Weights of a small image inpainting model.
Model: arch unet, norm groupnorm, widths [64, 128, 128, 128].
Rows from block 15 of a small image inpainting model, named by matrix and row number. Each number is 128 + 24 x the weight over its row's rms, rounded and kept within 0 to 255. All counts start at 0. Numbers have three digits each.
After each channel's rows are labels from the 100 images, of 14848, where the channel reaches its highest value: "top examples" is what is common among them. Only what is clearly more common there than usual is listed. The data: pen-drawn characters of a made-up script with 800 signs.
# conv: 3x3 conv (model.decb.1.1.conv.weight, 128x128x3x3, each kernel summed), inputs 0-127

conv.104:168074130108096145144125117160101151149098123157124130113159121157173134147115082139171092111169074150167123191114176117119133117116106098157136163112117118088097162126135183156128101106148138149111136117126106153150150120134104131139170140150118175138137111138156118130106110098149138135126141114135152091129145159159122175121140118149137107129113107147161128097148133147138104126153
top examples: one stroke

conv.24:131113112179164159129141107119125150142169173188108150111126117115086119113112139143119177133113136125141131120106120179133113110116124123133096182140133152134165115145113162157147160149139142154143165131142123182117120145153118124145136138126125109091159113131093151076129136114133123120128069189168111147113164134133123118094123123102155097141127101124144120056117138142126139097133
top examples: thin pen

conv.2:132099118120115149154160104094143106125133139104137152125138130114107146132143100104120144113148115145120126122117122104145151132095122145148135102159130113098121091104133130080102136127144113141108127055101110106139148117158099191104113129096115091084084160108091121180130115120093134172135135114147124121161124154134119134166150110077072113120104179108090115153099111103144161147147
top examples: thick pen

conv.10:141133122153108105140129094142139094201110130091117117095114159106101132185135144129109125111108143136113155105168145129104125152102124124142135109117111114150125126149108096089136119129133170147134130155153111128137115116150113156140136107139120083104160141140089153179099108150154158118100185133117123125115120168112136098157121113127163197117110096197116111109112125138086128104142
top examples: dark on light; thin pen

conv.67:098130135114129124106134133116130075149169090115138114116111108126133110103124132128141124120140133149122104113100094144131107093107106138207119129166100133186149115133103086113132131126141117096119085164106095106161165115139139106120086107147123122115116148137097155097126104085133126126134156138162135134163144159150154169220110121146093162105155127139133116117152138119120094135131
top examples: dark on light; only straight strokes; one stroke

conv.109:136150147130125206130113124100125166183125126133140136113110131126121139100181127137106069129171144131114144164118165118114157134139174125103162110129130147129156118102107163122152115172117159087126088115131103131071082120128113123105133113117129128096152130107146147153111106131124143139130122092134153122143091121116111106070120170174118145139090140135141133126136072147158138138139
top examples: dark on light

conv.32:135117129146128099129156161124160140121107149122174153111098143151127120114134097100152127114116073108122136126110142121149112146122143152131132124134120166096142141123095145085126113129141106114139137110123121129093151157150108118136126117088123139091127119115130111128123124137125107098158128126132116187168147142006116188128153109124073135094124112115119134070136109145118125081111
top examples: only straight strokes; one stroke

conv.28:142155145105147136122157130110167131136178095185136151146128167152116145124142138123151132128126109163134113142124133118127140141164089130152119134125155131148119110167134128141133141153167088121128118143157134126121154125132159116128131144129111077138117109139101134075147154131129130089136148147102089096139233086105070125161085130156111145118131119128125126136135091116113097183132
top examples: one stroke

conv.37:122087116137118118135109109117093150100106148146120129114164139137128108162083124122102122115152098120166114158113139121123143103113120140134108150139104156100125159153114127102131131149142145137118105117107098132118148167162103149127111131127144090131110151114193131091109144114122109094086103120128119151150087133084192153166141161132095109159145096151158182067119185137153109142131
top examples: dark on light

conv.82:093170151150139136129097103106123161101139115101129145157126145132087115111123115124099123117163164094114118101113124118137124148152128135132145125143126132143121129159094083134129152128119130120157128162103131130124135105115108142084130121129123132121114136094130109112134113086132171115152120147126122133109132142005132149131153183130081102132125139118138077079121161119126135055123
top examples: only straight strokes; one stroke

conv.65:106138133145126137108098125139092117145123127130151133113125117138101134168161098107133137121144126092178112148132139169177154184094142105096097149129108119121107085134147124152119159113127092147121138154076153123153125128102129135073135125098119108142127143154127115121088127093171087100097163130129107133141123108142138117117135114074135179122114060169114130109131080171151134123134
top examples: dark on light; one stroke; only straight strokes

conv.119:129150115145137129076168149091129142106151165104134117122113128112097094116112162114173114140135185091125084092092131139093142084135131143132120101120122123131127162134123147104144129109130055117144110059084114111137114149104127119157137123116143126080093100123103132124099146107128098098144102124160125099141138148147122117129127117147101122154143053101133130102146117127109125109096
top examples: dark on light

conv.108:132067149152114149139122144109142117146133151142140129147112141128135106176110099133159138133145119077162118121151105130134148165103106131082092115140109136133151142151132116132104135132157060159116157121123125109139115115129128134127123106149120129089116162133145165119076113130147112116114172119131185144114113166127138112123150122099106178125081148154100115069130198090110140096137
top examples: dark on light

conv.72:112109140083098147132139146103137119122097137098091119119119137137120126124094127129123162147154103118097135147144106125099117115120123156128095115168114165146154151068147139115128142137141125159155110070134143148139148165081091129126112165120174113084119160122066132136122154140099161154129065106109122129137118141164175142135120123087135126145132186094096132139100127119167113117146
top examples: only straight strokes

conv.74:165158100115157135137141116134137149107143140133139113144165156130128135084117170132137152112126119094107161117111108132134129140114118148112114173150124182145145141123137153142123106140161043107135082105081140117086112113114069096140130156107136156114176143118091141044115143139107131121121093120091127118131151097144171125133149137138106104142095146126132135098124129128138097127110
top examples: one stroke

conv.79:121135106152132121111102138161116144116120139117115148110126102140094128134099133128115156099155089158139161138089124116102078083122145128156127133123143162094130112140116104098113111140116122132163116098141126132148145124119117113174133103133146146108108119109099128119057129099120123128076146132109104160141229139111214154146124112100107092132139100116136147143121105101109137128110
top examples: one stroke; only straight strokes

conv.4:151116154146097125146141117167140128100148113156100153111148149099137127108129100120132128109112125086125118139155135104136140158143090150190140150138124103170125148130162087142127142124174108164113119148168159143106118131153121122118125152128135106094138105089130141087130120141096141112111129135143095108085168126087086134187071166099077128089133160120099107149152144157134128103126
top examples: thick pen

conv.6:153092120140167115131156125171115130155179084138128123097110135115125144120144109156131152131103109123140129140114107116126176090135132138122114120148135161157128090134123124129120098142143161116139149114122165125139113137111114058140132160151118148113098113130054158073096124115114128109125161128127098101167108116130132180134108131131116118124140080165106129121078137071079087136125
top examples: thick pen

conv.45:146130122140116135131135151110130139113134133104123113115140123091117135151125137163152134117122171140123147107120122113098137142146101124204118124146103107176110220180136130082157136092142098109137106096121113102125120149115153097128116147120135172121133105137107126107127129126119068139114155111122110103102149165090069134187113130133077131158147134136139124098113127140142081127145
top examples: one stroke; only straight strokes

conv.103:095121127148111127110168175105093079156121118170122121147125141143130141144109158128093101124123124122130129124093179122118133138115139126121124121171151143088114135117114173153109116136118118092118103158148079111144133149152102099154131165150124141127113105134138117211137130127152102111126154157123139117118125135138118096043100125122182116157071144138120162106163107117142135130122
top examples: dark on light; thin pen

conv.19:138144103129136146117158130074125160160105120150121157116147130108113112109119111106122112131127158125161129096081127129145126158126133114065098163136115092156115134166134131092130089166107135126081156120122125142066113102158124177101141104133119100150131154130086129083121125108145152151136081137119139137118146157125134140124158141177138138132135091105115116086127082135114107061103
top examples: thin pen

conv.22:146142129130142177125134105115137160122112111144162122139102123132119098139121115116128119126169134125149108178100114144135152110138138142098131144131121161136131103135127099110121111126122135135120162128106120112130125122132130129144113111149121125159129131125124130113137130121106128133164142153139122154105000133122137134143111194119141129143134115146103103081113156132139136147135
top examples: only straight strokes

conv.42:150122150149158124190120107101126157136180120148110187136151145134098124124128153135112137129129105114133149101139152158119122121125126142133121163132185152126150148160135119127156104130141165115132126118110118127133149128158135106127116124096115096101122129112107139162139124119119131104031137131068111130095164066140144129100065106097108104120128106121146109100106123123156153093104
top examples: dark on light

conv.80:151144123169109160183152146154122107121112108100143130109129147139136115173149102097149166117156157076089104141164153135129132110147095140186134127086131123149125150098102202119144116119148114147128091146113148174110136140097085106135147133106122120108089168146100146122096122136144121102124117149110144110133136127105112069084111114105116110113102130097169132120111131124158143117112
top examples: only straight strokes; one stroke

conv.36:137141116156157129112118107119151138132115134126108141124126129153113117137150131103160108153114172102119121134093144127114094110150124142142161172084117117164157137090138136138149123159088085120102129100144119137100094118091103172096146111145115087163109156122134163129126128089133165077122043137123153174143115112119164118101132135160122154106125098098129143095136143137106119090078
top examples: dark on light

conv.91:111159105126126062078125176166197122095123165130102125127120115094114150123143148110103096132117131054139122152122120153160138145132131146126124106156104137118114175133085090118108144139113163089134135147141148163130148150122098123116190163119106119102126130126151107139154124109142145133107144099109123142109113161060118108139109121145098114111140156109142111103122128126138113115101
top examples: only straight strokes; one stroke

conv.49:138133107110142102135122146065134128133147095159152157134151160126115135160134156163123071166130139128103138110116163107144140120129099153211139103085124121145123103144119103076131141125161111120157111147108105066167115119175142110139122145127133107140150094116118111144138134136147136103111134129147084090151116171109078163166109107124140136108140131144116111126141128143115081110108
top examples: thick pen

conv.116:139125143136142039145144146118152122126157115090118126097132148130135130157146113067139090153150129116135134094148115118132147106084150121111135107117137087113130093049129153110120129081121123125145113098103153108110150116118135161123156140125139122147165137134132148151077130127120100139151074173123129140133120136069125136150142118128077173125153125142127117104139112138095125097164
top examples: dark on light